Rows from block 2 of the image encoder, named by matrix and row number. Rows with one number belong to one attention dimension. Each number is 128 + 32 x the weight over its row's rms, rounded and kept within 0 to 255. All counts start at 0. After the name is the row's rms in percent of the matrix's.
# v: attention value (encoder.blocks.2.attn.v.weight, 512x512), inputs 256-511
# proj: attention output (encoder.blocks.2.attn.proj.weight, 512x512, transposed), outputs 256-511
v.83 099 [147 130 122 148 138 140 135 190 131 129  88 163 141 184 164 134 113 131  64  93 166  39  91 123 136 128 150 138 173 131  97 155 138 129 158 141 139  83 100 170 103 194 119 131  95 149 145 128 140  95 108 176 139 182 168 145 125 104 142  99 144 106 229 102 157  86 149 140 116 157 165 174 103 143 166 206 199 114  80 180 119 128 166 155 161  96 145 161  89  81 126 144  99 146 168  82 177 153 161 104 105 115 112 147  80 129  93 120 128 145 150  96 165  71 110 128 162 206 140 159 194 148 128 191  86 173 138 143 175 189 143  68 146 203  83 158 105 127 163 150 115 130 113 133 120 172 138 143  73 189 108 180 114 100  83 137 152 156 123 126 103  96 132 143  66  78 153 160 164  82 150  33  75 127 110 154 139  52 126 217 134  95 133 108 116  66 154  73  86 155 148  77 133 188 118 119 143 191 112  92 111 149 137 106 109 185 143 140 142 129  90 180 115 116 104  78 107 138  87 131 136 157 160 161 146 103 122 120 166 142 142 177 144 109 133 186 135 146 134 107 136 134  96 144 109 146 122 159  63 123 132 134 152 150 117 170]
v.84 084 [131 129 123 186 192  79 143 140 146 185 139  50 120 113 145 152 139  93 128 142 127 131 135 124  88 119 104  78 167 150 104 109 108  68 125  59 138 128 212 121 110 146  91 139  97 136 125  54 143 100 147 153 137  63 102 144 111 133 101 176 163 120 150 170 113 138 152 138 103 167 131  99 101  87 188 180  74 115 166 168  83 140  98  90 130 130 151 110 174 112 152 154 138 138 107  92 117 162 163 125  93 128 129 136 140  78 129 130  76 123  64 122  95 151 117  82 117 127 133 126 118 129 125 125 117 166  86 140 114  95 125 139 178  96 193 148  93 162  59 161 142 115 197  91 170 140 123 128 113  72  61 132 180 129 145 104 161 152 133 189 122 126 162 139 196 148 149 132 157 148 129 139 119 122 133 103 139 123 137 116 146 142 112 159 179 147 182  93 122 183 155 131 137  96 115 135 117 131 145 137  67  81 146 158 166 109 159 130 162 126  21 159 108 104  57  94 146 142 149 119 150  87 144 136  76  66 168 107 190 111 122 118  58 121 160  73 100 162 143  83 140 140 114 142 115  85 122 123  78 146 125  92  48 106 139 141]
v.85 095 [116 124 172  73 111  80  62 124  83 179 140 177  86 109 131 139 123 140 139 142 117 154 123  97 115 153 163  91 164 137 207 132 198 142  98 169 150 105 137 108 167 114 107 132  83 104 114 101 113 169  95 182  92 101 100 129 116 114 139 102 130  91  80 144 162  93  71  85 153 127 150 102 113 145 179 170 151 126 101 117 173 152 142 115 181 161 134  96 138 156  86 158 198 110 117 164 126 101 130 184 173 168 161 124 183 155 101 142 136 168 134 168  85 125 121 135  97  90 105 136 157 153 175 140 139 122 107  89 125  77 160 196 114 159 108 128 164 128 166 108 124 132 130 148 114 121 103 125 102 122 121 122 171 115 109 193 137 134  88 135 124 168 102 134  65 149  98 176 127 177  87 114 138 122  94 148 110  86 126 126 111 190 162 170 107 105 131  96 143 114  91 126 141  94 144 130 153  62 181  74 171  81  72 113 154 143  55 165 156 153  89 184 117  99  58 116  95  96 204 175 174  93 128 161 114 158 140 106  89 118 146 133 104  93 110 121 129 145  89 160 129 142 158 121 103 135 189  88 183  64 126  98 116 166 141 107]
v.86 119 [106  54 106  40 100  86 155 141  83 129 128 138 123  89 135 105 119 108 190 119 145 182 158  91 120 172 101 173 128 133 142 110 186 155  97 160 115 151 109 111  78 118 127 143 103 152  91 161 107 117 133 146 105  77 136 117 100 105 130 125 118 144  80 105 162 174 176 120 139 190 120  83 138 142 153  39  89  41 177  91 117 167 114  94 129 129 132 134 188 139 122 136 159 113  85 105 145 107 131 149 139 186 136 131  96 191 141 103 146 110  78 227  97 113 119  95  85 141 151 137  65 157 127 106 129  71 139 125 130 106 139 182 124 112 190 113 145 100 122 122 112 118  83 160 135 104  67  95 149 132 128 109  74 165 183 131 147 150 141 136 103  76 119  84 133 115 175  84 113 109  91 166 172 109 124 150  95 145 103 101 102 188 158 100 177 105 102 121 177 108 151 148 138 130 106 132 175 113 126 139 160 117  98 179 126 105 155  70 166 144 142 117  95 155 113 151 149  99 121 109 104  80  73 107 153 171 133 101 102 109  76  90 125 121 121 107 145 147 148 106 112  84 146  54 134 121 143 146 164 119  99 100 122  98 130 126]
v.87 096 [130  88 114  97 147 139 107 111 131 112 136  91 100 159 136 178 195 165 133  94 126 141  86  98  91 120 110 181 127 148 129 129 132 178  84 154 152 158 116  98 138  75 151 147 112 175  94 139 116 154 164  83 142  93 113 127 174 137  74 142 140 152  66 126 105 127 193 110 150 172 115  75 172 102 152 102 122  89 172 110  88 159 114 120  76 153  69  54 201 145  98 104 141  92 140 120 129 100 104 117 161 124 124 157 131 161  94 147 153 130 111 161 134 129 167 148 153 107 129 167  88 180 133 126 163 160 137  85 133 107 131 157 100  95  88 104 137 104  96  86 140 167 126 135 143 143  92 145 115 125  86 145 138 144 180 154 173 120 128  91  74 120 123  90 126 183 165 137 140  91 146 138  84 157  78 106 153 198 167 149 125 166 156 130 151 103 182  97 161 119 127 123 130  96 110 129 197 135 160 146 158  97 148 152 149 144  98  77 154 184 170 107 103 147 175 117  74 111 184  78 100  51 106  77 163 165 120  54  96 132 129 136 175  90 151 114 119  62 123 164 109  92 194 108 112  73 123 138 131 117 112 137 225  89 187  94]
v.88 108 [121 162 113 151 122  86 120 140  89 135 103 130 141 131 109 156 139 163 112 159  94 208 121 124 112 182  40 178 122 119 113 147 151  90 119 124 150 126 179  82 118  92 133  93  59 128 148 145 159 127 137 100 135 136 106 147 131  93 103 200 118 140  93  99 155 131 138 141 124 124 130  75 112  84 145  83  71 147 140  26 107 140  67 165  46 101  30 129 154 155 120  99 178 120  83 132 149  77 105 179 137  91 120 128  73 164 163  90 159 125 135 147 101 102  94 146 106 115 136 153 127 125 100  84 160 135 140  57  45 153 175 138 113  45 132  83 122 101 122 135 112 142 125 130  93 158  78 204 177 121  97 100 195 115 199 148 130 115 139 133 139 127 111 137 174 128  92  75  85 114 106 158 122 141 118  94 162 164 141  86  33 113 138 123 135 137 123 150 137  84 146 140 112 130 111  97 131 109 106 120 102 119  85 145  48  76 152  56 144 208 104  92 116 109 105 185  98 112 138 104 144 150 116 124 156 136 144  98 106 102 157 186 148 117  82 111 169  97 125 117 131  41 181 115 127 137 120 156 180 137 109 107  94  91 122 127]
v.89 091 [168  90 161 103 128 107  64 135  98 196 146 175  60 127 126 140 159 143 184 110  92 171 110 151 108 200  92 104 162 150 170 165 135 175 110 185 140 176 172 160  90 145 199  82 168 134  68 108 110 106 160 113 126  90 117 125  84  59  91 168 141  56 128  96 135 132 135  87 136 126 120  95 120 107 105 142  73 163 120 142 118 138 143  91 101  78  97 113 156 152 134  96 130  90 150 145 118 133  68 111 178 157 150 105 136 122 134 118 175 121 104 115 148 135 107  79 143 147 133 139 132 122 159 115 148 106  66 209 123 104 168 157 116 141 104 114  97 104 138 157  98 185 198 163  82 120 106 117 136 160  96 125  92 139 102 178 159 100  79 161 112 158 117 105 145 100 132 147  44  72  77 143 132 132 132 141 159 165 113  96 110  92 148 123 168 132 105 138 176 119  91 126  65 108 138 118 118  84  64  82 201 127  68 104 152 110  91  82 158  71 141  83 156  63 179 133 119 104 115 168 128 135 151 104 207 101  55  60 129 119 141 141 133 124 129  78 131 103 134 156  87 118 111 116 130  68 129  84 170 130 120 116 172  71 173 117]
v.90 106 [148 114 137 116 111 141 116 129 190 111 116 118 155 129 121 101  89  79 155 161 135 167 105 168 140  85 183  85 108 108  88  94  78 108  88 147 119  80 104 151 117 160 199 108 198  93 108 134 105 125  97 110 115 193  94 148 105 109 157 115 118 117 173 136 150 111  62  92 161  93 121 146  58 173 154 145 179 145 119 161 124 106 144 144 190 132 199 162 108 104 152 136  68 130 158 150 157 174 139  59 170 102 117 136 153 106 107 205 127 125 117 156 160 131 121 132 106 120  73 170 126 131 110  71 130 143 133 146 128 173  86  59 158 169 118 130 137 169 120 148  78 159 107 147 143 177 167  73  85  86 125 192  74 128 114  88 136 140 108 175 156 176 162  87  82 166  81 157 148 126 149 111 122 117 163 168 113  92  84 153 178 175  68 173  76  87 128  87  91 167 100 124 116 141 159 148  69  95 182 171 100 167 173 122 114 122 118 177  83 125 123  98 105 100 117  92 135 218  87 152  85 139 161 121 154  55 117 151 149 163 146  91 107 139  69 123  28 142 108 113 105 137  77 193 156 127 127  83 147 112 190 183 141 202 147 139]
v.91 090 [ 91 145 118 133 133 124 117 159  98  22 193 123 171 175 121 124 162 149 128  74 174  80 139 127  83 129 194 127 155 127 135 112 118 101 135 109 102  87 136 140 133 167 147 156 127 139 144 163 146 126 121  71 189 125 123 128 140 115  88 100  81 127 136 206 118  61 123 177 162 145 151 164  96 129  82 124 132 127  41 106 118  90 144 102 139 106 135 153 118 116 151  93 209 148 117  95 143 137 154 124 134 146  44 158 131 151  58 101  96 127 130 108 115 106 125 113 157 216  68  85  88 106  75 158 163 143 167  97 112 195 152 140 138 170 103 115 136 119  95 157  79 182 127 124 181 179 137 113 113 158 181 142 110 110  98 116 143 116 117 109  87 112 169 143 126  52 200 124 157  88 144 108 113  97 136 150 154 104 159 183 173 103  84 147 142 138  93 102  84 126 150  63 118 152 137 102 125 174 122 165 122 132 179 115 144 205 176 129  83 119 124 127 130 142 188 141 136 209 131 123  62 180  79  88  81  91 132 136 161 121 120 126 127  60 100 155 139 134 115 151 133 147 175 190 218 140 149  86 111 140 145  77  92 167 150 116]
v.92 095 [144 132 147 134 119 101 121 130  86 139 161 168 162 121  99 114  91  99 164 138 139 178 103 119 138 100 150 158 189 150 140 152 182 141  80 124 150 107 192 206 145 114 153 115 149 105  91 162 104 151 122 142 122  90 114  58 116   0 119 168 168 140  84 108 124 172 132 120 165 143 142  93 108 158 183 187 178 133 135 128 128 137  86  93 174 102 165 136 142 115 142 103  81 144 159 146 165 133  92  87 154 124 214 159 172 173 130 143 162 131 119  88 101 151  84  89 118  77 148 129 146 162 115  78  90 136 109 117 147 121 183  87 111 110  53 145 111 149 161 143  66 128 176 133 115 154 115  87 178 129 129 169 176 167 188 128 151 116  80 140 141 102 129 136 117 153 120 158 190  69  68 142 149 116 126 178 140 141 105 161 124 149 171 110 111  86 138 221 174 133  95 175  87 132 207 156 141  90 113  94 184 194 106 128 171 154 138 138 145 150 112 123 103 151 155  60 139 149 135 159 171 122 115  94 149 110 151 108 123 163 135 135 138  98  71 145  92 104 121 153  97  95 168 179 105 113  97 107 162 130 105 110 178 114 196 182]
v.93 106 [164 100  93 101  70 103 122  85  91 143 124 170  80 159 150 159 109 192 149 153 107 152 101 137 146 196  77 164 138 123 142  68 155 192 146 158 141 180 169 109 108 130 111 141  58 133 121 116 125 176 137  78 106 116 118 110  88  95 108 123 128 164 140  81 156 169 165 120  76 149 142  73 121 100 120  43 114 100 193 126 127  97 117  93 103 166  87  68 168 132 128 156 167 162 127  98  88  96 103 144 142 160 157 122 120 147 101 117 176 123  54 152 106 141 111 105 109 121 159 109 108 139 131 169 108 119  87  78 149 105 132 158 108  92 174 118 131 112 164 119 109 170 145 116 130 162  52 146 144 136 139  80 147 123 136 116 102 119 173 146 170 102 119 144 125 115 189 136  88 128 143 126 152 150 118 119 165 186 112 111  74 115 129 127 156 132 112 184 126 141 113 153 132 121 136 121 133 106 130 139 141 126 103 196 127 116 147 101 122 123 124  67 125 157 151  88  57  82 162 126 121 138 118  88 186 183 148  86 123 126 135  55 121  89 134 133 133 102 137 100 122 118 144 125 124 105 152 173 122 150 137  85  60  54 114 143]
v.94 107 [108  95  94 134  71 139 110 166 128 143 152 104 141 105 131  74  84 110 156 136  97  80  97  80 147  95 171  93 140 113 150 127  93 122 179 115 127 150 154 134  93 141  95 143 179 116 133 143 124 204 146 105 168  97 113 138 133 117 159 148 152  70 135 119 146 173 132 114 104 180 128 143  73 117 122 199 168 155  97 135 168  74 139 156 176 192 185 139 102  76 185  86  57 154 177  97 111 111 198  83 148 145 151 148 177 171 108 170 105 122  40 128 108 125 132 188 115 172  70  91 117 189 106  91 126 159 110 118 145 138 112 133 137 122 129 158  89 144 136 118 122 169 134 142 159 155 150  77 137 117 101 179 137 161 114 108 168 111  91 221 171 136 151  77 140 119 124 165 114  89  84 100 144 138 129 127  86 118  38 134  82  99  90 166 112  66 123  88  82 173 187 122 149 134 109 117  92  75 144 155 171 107 172 105 131 145  96 171 112 105 117 155 105  97 137 130 131 160  90 171 138 128 144 118 155 116  70 149 196 112  83  82 114 139 128 115 143 185 128 132 112 171 105 171 111 140 131 123 149 110 183 210 126 212 157 177]
v.95 099 [116 106 120 113 123  78 144 102  92 134 154  90 102 102  93 123 175 158 144 127 150 133 110  81 163 128 143 145 133 175 125 105 129 122 130 122 141 187 106 135  80  40  79 167 137 169 122 154 138 141 181 120 134 146 117 134  73 126  95  83 156 140 150 130 130 124 158 136 135 116 111  77 220 129 123 101  91 140 184  86 150 184 128  81 118 139  74 118 163 146  78 153 167 142 161  99 177  64  89 146 170 123 139 122 148 169 137  90 140 130 145 129 133 146  99 111 138 111 180 178  80 169 157 110 150  75 145 144 102 128 142 158 102 153 148 113 122 106 151  90 137 108  88  84 114  98 115 172 103 114 115  92 144 112 111 184  95 132 103 129 144 106 150 110 148 107 128 149 158 126  68 191 101 148 116 118 141 180 106 172  71 117 156  86 165 131 107 148 136 138 143 164 121 106  92 103 155 146  75  94 122  93 122 134  48  72 108  48 141 145 123 130 139 123 136 162 155  85 154  63 103  54 140 126 122  90  96 118  74  94 116 107 133  98 147 108 123 103 116 169 129 141 165 105 134 109 134 106 167 142  69 106 122  94 172  84]
v.96 081 [170 146 141 151 108  92 122 128 162 119 134 183 150 107 119 152 169 230 134 139 164  82 133 173 125 196 138 152 169 114 136 150 135  95  57  93 115 160 159  77  98  90  90 138 149 107 157 166 140  79 112 176 117 155 131 130 136 148 162 155  79  98  61 134 171 141  83  69 107 103 154 146 157 144 120 118 155 127  77  83 117 167 116 101 142 133 163 163 119 150 101 130 117 144 142 116 107  64 137 143 160 161 173 141 101 122 161 140 146 146  60 119 162 134 125 123  92 126 118  72 146 107 167 109 162 152 139 199 104 146 179 118 141 103 185 121 188 119 133 125 162 111 147  75 105 123 122 137 169 139 121  84 142  96 134 152 125 112 132  84 119 111 132  85 122 101 147 129 180 169 137  75 126 126 141 119 125  95 127 153 115 174  95 181 147 147 144 167 112 160 119  38  42  80 120 141 140 117 166 186  94 128 145 151 117 100 138 123 117 207 185 114 139 152 122 136 125 183 107  96 127 131 106 141 102 167 144 198 147 171 122 153 117 139 154 109 203 136 131 185  94 173  92 123  86 118 171 124 120 141 115 113 158 158 145 153]
proj.83 092 [114 132 115 154 182 129 158 194  22 153  65 154 100 150 165 158 102 133  86 141 191 110 106 113 142 183 135 111 101 154 139 105 166 110  84  79 106 127 155 107 159 128 117 182 156 173  94 170 117 152 111 102  92 141 176  76 146 153 116  73  81 129 101 169 140  79 130 108 101 126 147 128 179 199 168 126 191 101  34 124 174 140 104 142 152 153  96 146 117 105 150 124 167 105  85 157 105 146 143 152 129 120 170 130 140 114 100 163 177 132 128 155  78 117 117 114 133 106  36  89 131 197  99 157 126 175 138 151 135 156 171 123 103 175 144 176 116 165  76 134 117 124 119 135 120 138 150 106  85 179 100 105 110  87 142  42 112 106 202 140 154 128 177 165 160 178 115  66  96 184 141  87 148 102 102 139 165 136 145 147 103 167 114 166 123  74 145 123 109 121 138 158 112 133 181 141 104 152 150 133 148 158 140  64 117 150 158 155  71 122 162 128 108  88 130 135 168 119 111  89  82 157 130 122 118  77 123 184 147 180  48  95 146 122 212 103 108 121 125 128 141 117 172 123 114 146 105 165 144 193 132 119  79  88 171 113]
proj.84 085 [113 143 107 106 152 116 124 138 180 118 119  82 160  86 143 144  78  85  75 154  84 162 169 111 122 118 170 167  82  78  86 161 148 185 121 103 158 209 132 129  92 128 123 136 150 129  99 131 101 127 104  81 111 139  89 125 131 149 171 112 148 117 176  91 109  83 133  80 125 149 186 100 205  60 135 112  69  68  81 146 156 104 168 219 140 161  93 150  79 180 149 121 127 109 124 102 128 162 143 182 126 131 130 174 183 124 199 119 110 133 143 118 133 129  85  97 155 133 190 114 130 135 123 137 112 124 109 157 162  87 101 176 187  47 165 138 117  86  60 154 185 125 140 119 125 103 106 120 115 105 127 130 130 164 150 162 154 161 155 114 133  74 118 112 112  93 127 122 167  79 136 147 145 165 153 172  95 143 142 213 199  93 107 145  83 145 108 124 135 125 169  85  99 129 104 136 126 123 138  80  92 132 143 130 108 167 159 116 128 124 132 118 165 157 180 108 169 153  67 118 197 131 125 174  68 168 163 171  83  89  92 122 119 190 162  72 127  73 156  96 181 181 131 128 131 144  84  85  97 134 129 150 148 103  96 142]
proj.85 094 [ 90 114 162 137 100  54 110  95 152  87 123  15 154  85  91 144 122 138 133 155  85 141 166 107 158 150 121 145  90 153 146 119  96 140  98 159 163 120 116 173  98 109 135 104 103 104 136 154  94  49  99 157  82 116 145 170 174 167  98 163 111  87 144 118 139 163  69 168 152 128 137 157 168 183 168 136 107 115 148 136 119 107 105  98 153  99 173 161 126 126 144 166 147 173 128  69 130 183 100 154 107 113 144 148 130 158 133 139 141 148  71 128 117 105 196 168 162 123 122 131 136 145  79 163  82 147 140 141 164 136 170 176 139 139 145 146 137 137  86  99 141 166 126 139 153  80 118  98 160 167 129 112  88 163 128 142 146 129 105 142 134  82 143  95 184  68 170 188 201 132 163 165 163 102  66 215 150 120 106 134 180 126 128 127  72 170 178  94 109  90 129  90 136  71 127 115 134 129 162 153 194 153  95 124 110  81 123  79 120 149 108 132 108 175 155 147 144 126 107 141 134  69  95 102 118 103 141 140 135  70 119  94  63 128  79  44 188  91 104 111  95 154 131  97 135  99 126 103 143 146 171 173  77 130 127 146]
proj.86 116 [133 110 108  61 129 138 106  80 123 131  88  99 113  97 117  81 134 116  84  90 105 100 207 100  92  94 107 117 137  98 146 161 141  98  93 127 146 154 194 124 118  96  98 133 116 185 145 125 167 122 191 148 175 144  87 162  96  60  73 187 102 140 148 121 164 106 132 150 118  93 145 132 108 139 132 129 108 101 154 114 111 138 167 125  64 103 136  85 167 151 100 141 129 114 117  55 120 151  73 149 134 167 146 134 110 197 164  73 148  86 101 109 160 120 117 114 131 116 176  86  93 106 163 111 136 118  81  95 116 135 120 121 177 106 106  61 188  68 131 122 161  92 111 101 123 104 105 131 106 124 140 131 135 149 158 175 164 172 109 142  88 108  96 115 154 104 129 151 199 129 146 141 168 135 123 133 108 135 138 147 110 145 111  62 150 134 154 151 194  98 155 112 193 167 115 116  99  72 123 130 155 101 109 140 114 149 125 120 152  85 160 165 166 194  53 131  91  62  79 162  99 103 102 157 113 139  78 124 155 159 173 148  98 147 103 145 160 111 105 106 161 138 158 165 140 104 205 137  63 106 118 148 142 116 123 172]
proj.87 103 [119 118 146 112  95  99 128  79  94  87 145 144 132  35 204 110 119 111 130  92  91 194 123  98 111 122 116 142 134 113 131 132 152 141 120 134 113 180 127 130 122 135 122 126  63 124 100 141 104 160 174 128 133 108  99 163 146  92  86 115 146 126 145 155 187 134 137 126 133  59 183  97 127 104  89 115 136  81 102  80 157 117 145 108 123  73 171 135 113  81  94 138 146 138 167 105  91  79 109 126 143 157 100 118  67 130 132  59 143  51 106 145 134  85 173 126 159 138 204 134  60 171 206  97 126 139  37 113 148 144 145 158 124  98 121 106 170  59 113 105  78 112 147 168  86 113  49 125 138  87  78 138 144 165 142 129 145 154 162 143 117 145 122  86 141 104 127 120 139 121 122 165 198 100 133 121  89 189 162 120 172 129 160 101 112 176 147  91  87 138 175 113 159 135  49 127 103  63 100 167 149 112  61 179 157  93 122  90 160 102 115 141 146 181 135  98 116 105 173  95 168 126 148 124 172 198 107 115 160 111 151 198 177 142 108 180 115  91 120 124 197  91  99 133 122  92 188 160  98 115 173 109 111  84  81 172]
proj.88 109 [125 178 190 126 122  99 115 107 131 146 152 113 108 118 156 132 120 150 153  98 135 149 116 131 127 141 127 198 174 173 128 100 168 157 137 103 156 114 154  78 108  76 131 104 128  74 105 123  96 140 180 126  72  87  90 152 114 112  47 165 150 196 140  70 149 120 185 109 125 159 161 115 129 109 191 146 126  51 173  89 187 148  99  81 119  95 183  72 156 151  84 157 125  76 119 139 159  92 176 184 171 172 116 171 139  97 152 106 150  43 127 147 107 173 131 155 133 116 152 140  84 148 153  84  75  83  79  92 105  86 128 129 142 109 152  81 145 120 198 147  83 110 149 117 109 132 112 179 118 112 129 122 109 155 160 157 113 111 135  53 120 166 106 128 124 142 123 123 152 125 107 143 113 145 155 122 153 170 125 107 130 111 141 123 170 142 157 140 134 118 127 134 107  52 130 118 139 129  89 120 223  75 103 171  75 107 177 115 166 144 139 142 154 159 117 169  75  91 118 158 137 121 152  60 168 184 141 112  62 101 184 162 109  67  51 116 119  65 132 176 174 128 123 108 161 160 112 156  93  78 145  89 158 144 133 136]
proj.89 090 [111  79  65 160 130 103 124  69 158 206 140  49 162 119 171 148 122 127 150 130 113 125 240 120 143 142 104 127 114 132 105 116  63 107 123 170 146 156 134  86  89 153 136 145 127 153 111 113 115 103 105 123 172  87 111 181  96 111 124 154 116  83 187 147 151 105 130 133 172 129 135 138 156 141 110 125 130  97 151 127 150 129  73 158 110  87 137 179 159 176  82 150 121 171 152 108 114 129  99 109 116 154 152 110 122 140 151  95 147 125  88 167 132  82 136  85 170 136 127 105  51 160 156 136  76 111 172 110 148 187 159 188 156  98 172 128 154 101 131 109  94  96 159  61  69 138 140 112 140  99 146 124 138 111 169 152 152 126 142  95 117 149 132 129 102  66 119 147 146 126 121 174 185 123 153 117 127 148 125  94 183 115 182 136 144 203 174 116 138 145 111 103 151 119 164 136 117 161 118 118 134 100  99 129  73  91 122  26 171  78 100 107 157 158 131 169 146 100 121 157 134 111 105  86 126 157  89  95 105 119  92 122 107 107 104 144 158 112 139 123 107 123  97 146 140  85 132  74 152 116 160 142 140 101 115 130]
proj.90 104 [ 78  96  60 159 120 152 159 161 111  95 125 157 160 179 109 123 133 125 129 169 148  79 137 160 128 145 152  79 124 104 100 164  53  99 125 141  92 133 174 112  95 135 126 188 171  93 139 160 139  83  61 127 116 119 142 124 128 125 180 128 102 108  84 145 106 127  96 143 159 131 146 184 186 122 150 120 135 144  78 135 195 100  76 135  98 116  96 166  70 138 195 154  75 179 124 140 172 136 175 144 124  92 112  82 150 142 143 106 135 132 127 144 134 116 155 155 153 139 116 117 183 138  71 162 162 167 143 180 157 140 123  85 151 226 118 144 144 136  89 119 182 113 155 129 186 143 214 123  84  97 133 143 112  63 103 101 119 102 142 186 144 144 169 147 146 155 120 153  88 116 165  75  67  95 183 131 117  69  82 141 168  97  58 191 104  92 107  84 115 155  60 112 119 108 168 130 108 156 135 142  81 152 154 106 138 161 102 200 101 145  91 103 145 106 126  90  88 156 137 107 114 149 111 158  90 106 142 207 125 170  99 118  75 178 147  76 120 116 132 109  87 134 107 144 121 139 124 132 171 145 179 200 138 199 130 149]
proj.91 084 [169  91  94 121 150 132 165 158 134 157 149 142 102 175 108 151 122 126 167 134 154 154 104 133 116 113 113 140  92 221 143 158 118 128 155 113 141 110 110 115 136 124 155 160 137 103 160  66 158 122  87 110 128 157 151 124 153 131 108 127 141 102  99 115 173  81 100 111 100 100 121 146 136 144 131 144 161 170 125 150 123 125 153 123  86 125  78 141 140  73  77 110  93 119 147 146 132  94 117 114  73 155 143 158 118 107 183 131 183 194 139 103 141 172 159 113 142 127 143 160 177 128 105 155 140 142 135 146  79 113 137 113 131 195  80 130 157 157 107 154 187 109 136 106  91  75 156  86 158 175 159  77 144  63  56 103  76 117 132 180 163 109 129  92 117 135 155  96 104 152 158 106 143 134 141 107 167  76 155 106 171 178 159  80 171 113 153  79  83 160 122 187  70  87 112 125 112 143 174  73 165 147 107 102  75 144 170 170  98 119 138 175 168 120  90  91 136 123  90  91 108 148 131 149 110  50 186 145 130 111  86 117 132 127 170  97 148 148 124 158  77 139 103  97 154 182  93 124 103 157  89 174 100  93 113 109]
proj.92 091 [107  68 152  79 113  75 148 109 138 148 155 179 103 109 131  77 164  96 123  99  71 119 120 114 141 145 101 161 134  84 105 162 133  83 185 153 109 131 188 217  92 137 104 185 144 133 147 141 142 149 164 103 132 212 141 154 149 117 109 156  57 144 124 112 161 174  94 166 100 213 104  85 119 173 122 156 105 159 120 133 151  84 135 101 150  84 113 167  94 120 109  57 136 161 104 144 118 136 125 134  79 136 112 152 101 167  82  89 117 167 101 166  78 140 131 108  75 156 154 155  88 145 178 130 141 144 135 185 115 102 149 148 164 156 172 139 138 128  94 105 152 137  74 112 108 155  72 155 133  86 123 132 146 126 105 169 166  80  87 158 121 105 141  86  82 128 128 220 172 109 138 101 121 147 116 167 163 138  79 125 156 147 101 140 163 136 184  45 156 191 175  92 184 125  85 141 125  86 116 171 112 129 147 180 100 130  79 124 119  82  55 109 134 155  99 153 160 149 133 142 146 130  84 143 132 105 129 169 113  56 129 124  80 127 122 106 125  90 147 131  96 134 143 115 169 137 156  75  96 123 137 126  77 167 106 202]
proj.93 106 [123 126 104  73  98 101  85  90 146 126 137 121 129  97 105  91 165  96 123 128 120 145 181  94 148  43  96 172 107 129  66 135 144  98 114 166 125 133 177 126  91 145  97  84  91 149 144 109 118 202 136  95 152 120 139 169 162 112 118 181 142 107 107  93 204 144 122 156 120 137 145  95 183 156 142 105  91  71 194  78 109 141 159 139 121 128 194  98 162 137  84 143 184 153 126 142 100 115  69 117 135 151 120 108 116 153 147 135 109 106  52 137 103 105 102 155 142 129 100  87  59 103 208 117 105 100  71 124 120 137 171 171 187 114 118 135 135  93 125 111 149 142 129 131 152 141 105 153 115  95 135 113 135 183 137 144 174 179  94 120  69 139  72 120 125 110 166 155 124 110  73 137 180 149  96 146 122 175 147 101 125 144 137 100 122 172 100 119 133 125 115  55 140 126  97 108 148  62 151 180 107 155 112 152 111  91 107  87 205 121 122 145  89 134 119 172 119 100 162 107 132 104  88 149 162 185 135  88 190 129 147 147 140 129 107 130 137  53  96 173 150 105 104  83 121  89 171 129  93 136 118  77 111 116  85 150]
proj.94 110 [ 51 109 126 111 151 144 165  85 149 128  96 130 147 138 151 150 107 137 146 133 116  57 179 143 176 180 142  96 114  96 109 181 126  83 109 126  98 123 156 117 154 140 146 111 157 160 113  89 122 106 129 137 188 164 128 122 151 100 171 147 134  39 132 137 146 147 139 171 128 128  82 232  95 143  63 152  96 137 113 212 141  75  97 146 136 113 118 183 125 143 206 130  84 183  78 129 165 181 146 129 119  89 169 122 179 111 128 183 163 156 103 123 132  98 199 146 119 146  86 102 137 101  81 177 164 123 132 151 159 122 119  91 163 131 131 131 127 146  82 135 187 159 131  98 110 147 184  89 112 127 134 103  99 128 110 133 135 147 122 178 121 109 163 105 168 108 109 124 172 160 151  89 124 116 158 148 120  87  91 141 144 148 151 111 102 117 113  83 141 155 157  64 140 173 122 149 105 140 162 130 118 169 158  90  96 169 129 148 109 143 106 153 154 141 110 120 133 159 123 101  35 114 120 178 110 162  94 197 138 188  81 114  76 181 148 100 128 168 124 112  62 121 184 186 123  95 180 131 120 148 105 182 143 115 124 155]
proj.95 095 [118 136 186 129 116 164 165  97 125 103 167 102 140  62 149 143 167 161 124 101 141 156 130 116  81 106 138 135 159  84 148 115 155 118 150 112 130 133 203 106  77 140 118 114 106 134 115 134 106 148 186 151 125 128 113  97 148 103  96 127 163 156 217 105 142 152 185 122 130 137 161 174 147 129 142 121  96 134 167 128  57 149 146  99 128 166 195 106 111 165  84  97 167 133 122 156 140  85  76 150 116 121 126  89 110 167 139  75 172  75 114 131 124 144 170  96 166 120 122  86  75 115 180  95  83 135 109 105 120 135 128 140 108 138 122 116  96  96 149 131  80  85  87 174 159 122  60 134 168 143 170 138 185 142 175 194 175  79 161 145 164  96  87 173  97 166 134 100 108  95 159 180  89 145 132 128 135 154 135 113 180 174 147  48 156 114 178 128 156 152 180 132 145  88 100 107  78 113  80 104 141 107  84 179 134  81 112  83 185 102 112 158 132 178 181 180  96  72 145 141 146 125 105 116 161 163 176  84  92  71 146 109 193  86 109 109 115  77 127 153 171  76  98  91 142  80 162 170  89 112  68 135 153 112 149  75]
proj.96 082 [ 96  96 115 165 110 170 127 117 138 117 109 166 154 147 166  68  72 102  96 152 120 105 164  67 123 119  98  63 155 131  95 141 139 127 140 124 160 158 193 160 108 107 179  99 119 114 147 132 121 194 174  92 159 133 134 128 150  84 134 173  74 120 168  97 132 111 170 113 140 153  93 174 152 101 121  97 126 116 131 181 127 120 148  71 104 210 178 170 116 108  91 102 141 112 109 139 158 179 153 190  67 168 131 128 138 154 121 135  90  70 152 134 124 102 108 154 175  80 108 166 124 123 155 145 234 119  65  82 123 138  78 119 192  90 131 111 174  94 162 136 115 109  84  92  98 110 105 139 109 129 174 110 123 151 162  82 107  82  80 145 165 128 179 193  92 160  27 139 116 194 110  96 109 194  59 114 157 131 126 117 143 103 145 175 157 109 213 125 136 154 143 138 122 181 160 131  59  93 203 102 153 152 115  90 113 150  83 110 195  84  90  89 118 113 136 122 189 122  91 127 146  79 125 127  97 125 157 156 132 117 109 196 145 118 131 152 123 137 191  65 134 119 149 154  84 158  67 105 134 129  73 105 147 142  87 134]